config = dict(
    color_jitter=0.1,
    downsampling_factor=8,
    encoder_kernel_size=5,
    decoder_widths=[48, 96, 192, 192],
    init='xavier_uniform',
    residual_init='none',
    optimizer='adamw',
    beta2=0.98,
    gradient_centralization=True,
    batch_size=64,
)
Rows from block 7 of the encoder of a small image autoencoder, named by matrix and row number. Rows with one number belong to one channel. Each number is 200 + 30 x the weight over its row's rms, rounded and kept within 0 to 999. All counts start at 0.
After each channel's rows are labels from the 100 images, of 14976, where the channel reaches its highest value: "peak on" is the class under the peak; "responds to" is what is common among them. Only what is clearly more common there than usual is listed. The data: rendered rooms with furniture.
# convs0: expand pointwise conv (encoder.blocks.7.convs.0.weight, 224x56x1x1, standardized in use), inputs 0-55
# convs1: depthwise 5x5 conv (encoder.blocks.7.convs.1.weight, 224x1x5x5), a 5x5 kernel
# convs2: project pointwise conv (encoder.blocks.7.convs.2.weight, 56x224x1x1, standardized in use, transposed), outputs 0-55

convs0.88,173,206,168,225,263,244,184,243,197,212,181,227,187,250,201,205,226,168,207,161,250,208,215,225,151,183,254,214,240,202,198,221,216,194,191,193,233,120,151,201,178,185,209,207,217,192,214,190,219,159,225,183,196,199,282,201
convs1.88,195,202,209,208,184,201,190,213,219,180,222,216,243,247,210,205,228,244,267,222,223,238,257,256,214
convs2.88,201,208,217,250,166,207,173,232,210,144,225,195,173,236,235,237,236,184,171,168,156,187,193,206,201,203,188,145,169,152,168,169,231,182,251,167,204,258,164,210,193,214,198,233,155,214,225,230,181,210,139,222,178,242,201,216
peak on: ceiling
responds to: black walls

convs0.89,176,233,246,197,161,141,253,190,194,218,158,146,215,186,229,177,149,235,164,173,220,172,186,194,207,180,163,231,211,198,232,198,184,209,208,257,169,212,163,252,174,258,153,212,205,244,210,195,201,240,199,169,198,186,177,200
convs1.89,149,158,164,170,185,199,171,172,189,202,194,160,126,144,182,206,201,175,169,192,229,222,217,215,199
convs2.89,154,170,191,199,250,249,204,191,183,196,203,249,234,249,205,183,165,160,223,223,220,197,174,195,171,178,199,271,209,186,250,255,225,195,147,168,172,171,212,207,199,179,217,171,213,147,242,211,191,157,236,217,201,226,227,171
peak on: wall
responds to: black walls; umbrella

convs0.31,205,190,222,163,191,133,156,196,206,199,173,153,169,174,172,189,230,223,240,230,147,213,131,171,194,257,219,193,219,194,195,144,181,202,213,230,205,240,219,180,193,214,158,211,155,207,155,186,190,243,227,235,204,204,186,250
convs1.31,249,247,248,236,219,258,212,223,200,201,198,167,186,148,218,193,158,168,160,205,184,188,182,181,200
convs2.31,209,217,236,213,171,182,167,226,235,210,217,197,244,196,178,203,242,224,242,165,193,222,129,193,263,152,244,183,254,182,165,189,219,212,161,237,222,217,188,182,146,214,204,236,215,206,194,234,219,213,176,161,154,233,175,176
peak on: wall
responds to: white walls

convs0.170,173,166,194,148,198,198,167,166,170,202,229,206,187,180,190,208,225,201,194,262,178,219,267,218,218,195,166,245,196,210,159,228,220,193,216,154,167,194,188,214,218,252,211,270,223,178,210,174,213,197,124,146,238,211,188,212
convs1.170,164,167,201,167,202,141,187,228,209,217,146,225,190,212,218,151,249,221,222,243,174,218,237,193,189
convs2.170,178,168,210,211,199,195,210,207,223,154,215,209,244,190,225,210,232,198,163,183,200,203,147,160,206,173,165,198,199,203,220,232,167,178,152,220,209,208,217,216,267,124,200,184,166,237,157,169,218,251,188,165,176,276,200,225
peak on: floor
responds to: count: zero

convs0.210,176,218,187,187,239,220,220,189,198,246,194,203,170,234,196,186,209,187,226,181,228,173,166,150,166,196,239,171,170,214,223,279,203,173,180,198,237,175,166,205,163,214,151,186,263,242,201,217,234,184,198,152,172,209,264,167
convs1.210,206,193,196,206,210,186,195,196,203,217,185,223,220,197,203,164,148,163,146,146,182,158,156,137,163
convs2.210,181,186,202,173,219,161,213,187,195,186,175,180,250,175,155,153,206,159,176,221,254,186,187,232,216,184,206,253,217,265,242,240,214,199,142,196,229,170,178,189,190,232,160,188,240,204,230,165,209,150,242,180,208,184,242,225
peak on: floor
responds to: purple walls

convs0.71,174,179,207,189,253,239,248,151,174,194,191,253,191,204,240,240,178,240,205,174,192,193,181,242,220,239,188,242,156,152,179,177,168,210,186,190,202,180,170,217,221,220,274,225,201,187,169,240,158,211,197,176,140,183,202,203
convs1.71,168,154,177,184,187,204,186,203,220,214,179,169,266,253,216,202,199,262,217,213,163,166,207,229,233
convs2.71,237,184,179,179,168,182,171,212,215,216,192,216,222,219,197,206,225,153,202,230,219,252,158,223,248,175,247,241,219,218,211,224,181,185,185,220,234,197,154,207,242,198,144,173,176,171,149,152,193,203,200,159,241,245,243,147
peak on: wall
responds to: count: zero; black walls

convs0.157,206,175,192,217,187,222,243,213,190,190,179,203,209,185,162,167,158,178,205,191,224,200,169,260,143,257,191,160,177,219,202,186,192,143,264,170,201,197,209,175,193,182,163,175,235,139,242,192,165,189,183,205,145,254,196,171
convs1.157,182,157,197,177,180,218,204,206,199,192,229,233,132,221,248,187,248,240,222,181,228,200,233,171,155
convs2.157,191,229,217,188,156,188,224,196,210,210,235,180,189,238,169,216,216,175,187,181,183,209,162,155,236,212,206,183,209,216,170,154,229,161,176,155,256,223,187,183,256,223,238,172,186,246,114,146,216,198,209,179,233,198,166,175
peak on: ceiling
responds to: black walls; count: zero

convs0.30,185,173,150,258,227,257,194,207,241,207,177,229,203,230,226,181,212,241,184,188,174,181,176,160,239,149,156,164,228,208,210,179,201,196,208,191,153,249,209,266,195,262,159,171,179,212,206,225,227,193,194,210,201,171,172,227
convs1.30,158,204,235,236,204,212,216,200,203,204,231,189,155,239,190,199,194,202,187,125,194,234,274,204,183
convs2.30,223,188,217,199,174,195,198,220,208,168,178,182,174,195,234,171,189,152,144,268,201,186,204,253,183,206,266,182,233,213,184,216,125,151,239,196,208,181,219,218,247,222,224,204,225,215,257,167,229,237,201,161,210,176,196,210
peak on: wall
responds to: umbrella

convs0.147,166,211,213,190,162,245,185,215,164,124,185,203,178,182,251,193,207,176,192,213,218,198,181,206,222,170,203,208,207,244,221,199,227,169,161,211,182,136,158,187,258,213,144,195,175,149,253,192,228,190,170,211,150,223,230,226
convs1.147,149,139,156,148,203,179,213,196,190,228,166,191,223,187,184,177,221,269,226,217,186,211,202,207,229
convs2.147,190,181,154,191,172,261,196,205,249,205,153,183,208,168,217,187,187,192,266,178,213,174,217,165,147,189,225,232,212,178,239,221,210,168,150,170,181,177,176,205,158,209,213,149,186,176,191,218,148,179,219,209,169,127,204,180
peak on: ceiling
responds to: largest object: barrel

convs0.126,111,176,171,210,191,181,174,195,224,208,201,164,201,202,186,227,216,176,195,146,185,226,267,219,191,274,213,252,233,202,164,183,201,189,164,241,180,192,219,241,185,196,199,220,192,172,211,170,196,181,215,131,232,190,158,202
convs1.126,206,180,203,186,198,225,199,187,209,188,205,260,164,156,277,182,194,253,160,174,183,173,173,172,206
convs2.126,229,178,201,186,205,223,219,226,163,211,220,188,247,236,194,131,169,222,221,230,220,163,191,243,159,161,192,197,198,227,214,251,216,157,215,240,160,172,201,220,164,200,189,184,219,145,236,247,245,163,198,140,227,216,207,183
peak on: floor
responds to: grey walls

convs0.73,218,230,243,226,204,128,230,174,219,224,215,220,230,177,187,233,174,248,202,223,195,207,221,184,223,204,178,286,213,185,167,211,198,195,180,186,151,186,233,148,237,156,228,187,140,190,234,237,168,221,175,225,211,217,226,208
convs1.73,205,179,202,199,213,197,244,244,226,200,176,237,221,236,210,185,143,179,168,217,214,165,132,155,214
convs2.73,203,200,185,164,168,200,207,213,191,191,214,193,186,157,174,170,230,231,178,231,179,164,235,244,173,250,244,181,158,217,221,204,192,255,246,219,182,175,204,210,222,247,146,195,231,213,193,247,215,198,174,138,253,162,156,227
peak on: window
responds to: black walls

convs0.75,209,228,234,138,150,136,149,226,206,184,177,204,214,248,202,236,229,157,197,197,221,237,245,237,185,197,192,172,181,208,160,159,201,247,253,191,232,166,209,201,166,157,255,178,193,226,208,190,215,201,222,200,223,219,196,231
convs1.75,166,182,193,180,172,166,264,247,234,205,194,212,140,170,227,198,203,182,172,206,199,220,249,239,220
convs2.75,167,242,182,175,249,248,201,220,197,192,219,234,201,222,168,242,184,221,173,205,215,177,194,206,170,158,206,214,266,163,200,167,209,215,189,254,225,194,191,185,228,158,164,142,211,158,219,204,231,202,212,131,227,229,259,207
peak on: ceiling
responds to: red walls

convs0.141,174,162,214,205,174,191,240,201,224,147,178,215,177,251,264,174,209,171,171,228,201,205,175,188,175,170,213,181,179,177,218,145,249,251,176,225,158,213,183,193,255,160,195,174,205,218,162,209,188,215,141,228,214,215,144,210
convs1.141,198,206,215,207,205,215,205,189,201,202,216,175,133,150,185,216,190,127,136,175,228,208,164,167,196
convs2.141,167,216,191,199,180,151,217,183,178,150,230,161,239,227,168,193,261,259,209,158,179,250,173,189,248,195,210,184,188,173,179,199,175,205,225,176,149,258,191,194,221,237,182,203,209,271,197,179,219,188,203,148,207,176,206,220
peak on: wall
responds to: brown walls

convs0.119,161,220,178,202,180,199,203,224,224,187,190,224,232,178,175,212,241,161,202,194,255,185,163,232,243,202,179,191,238,180,180,223,241,158,224,222,210,200,204,111,203,159,233,163,155,178,180,204,181,232,225,264,173,158,192,169
convs1.119,212,210,170,204,211,163,231,243,211,192,175,279,233,222,165,216,215,167,146,179,207,194,205,167,233
convs2.119,248,169,175,194,174,172,153,218,214,175,251,209,185,175,241,155,231,231,199,208,153,213,252,270,178,199,216,154,165,179,199,202,171,223,225,223,261,223,205,227,221,256,216,234,194,174,210,178,209,198,166,206,213,149,202,198
peak on: window
responds to: window; black walls; count: zero

convs0.20,183,248,213,232,135,206,201,194,238,212,168,206,203,180,211,196,176,220,219,200,178,203,230,240,209,284,184,227,223,151,167,166,154,209,176,196,180,193,185,206,222,149,231,183,156,224,153,176,194,243,245,213,250,201,169,226
convs1.20,161,232,241,228,175,213,190,128,178,240,221,171,258,195,191,197,182,159,183,157,187,212,189,193,204
convs2.20,165,245,231,212,226,177,200,182,257,215,222,187,232,215,210,233,223,164,234,202,215,209,241,200,256,204,273,205,200,217,214,207,176,226,172,163,171,217,159,193,149,182,163,230,189,194,173,149,201,265,196,258,227,224,210,206
peak on: wall
responds to: window; black walls

convs0.72,173,189,186,169,183,172,198,150,138,233,179,199,223,182,259,252,211,243,238,179,197,166,207,173,212,131,222,213,241,162,246,213,200,226,177,199,166,175,175,193,226,219,210,225,212,223,220,241,240,173,194,175,182,209,187,138
convs1.72,196,196,199,226,208,177,142,204,224,219,218,138,214,210,225,158,129,198,196,195,175,146,168,195,182
convs2.72,182,177,191,145,185,168,156,195,168,225,152,167,197,248,192,145,217,168,215,229,197,244,160,244,224,247,236,187,225,195,233,183,193,206,193,223,252,175,215,228,213,248,167,180,253,174,189,222,237,194,247,180,212,174,182,221
peak on: floor
responds to: white walls

convs0.200,186,148,174,136,226,221,210,181,165,191,208,227,184,229,229,244,238,174,220,176,227,199,253,146,214,191,251,210,210,193,151,213,218,141,179,165,245,191,178,227,214,146,213,222,185,226,205,176,230,161,175,188,238,231,183,189
convs1.200,222,211,222,210,217,226,221,220,192,215,221,225,216,202,206,198,186,186,146,175,154,166,138,132,152
convs2.200,230,170,212,214,248,183,233,184,221,221,198,159,179,181,193,194,132,151,181,173,234,170,158,213,211,232,166,210,266,267,215,220,207,163,179,195,180,160,233,244,162,216,191,178,240,199,189,206,212,206,240,209,185,212,230,146
peak on: floor
responds to: white walls

convs0.84,230,196,193,273,209,208,229,222,212,139,240,165,232,208,236,204,209,179,224,205,155,185,210,181,179,225,220,213,211,224,139,201,231,166,245,233,215,232,182,172,217,176,162,172,168,182,213,183,178,265,194,203,192,121,196,200
convs1.84,184,206,185,168,217,207,253,218,186,222,241,208,175,166,266,190,206,237,174,222,233,235,173,144,191
convs2.84,201,250,180,199,198,191,190,222,212,222,146,234,213,149,133,202,231,180,186,238,210,194,202,218,201,205,149,232,233,222,205,178,256,201,178,232,247,188,225,200,239,172,240,137,183,179,241,217,203,211,187,139,238,198,245,192
peak on: wall
responds to: black walls; green walls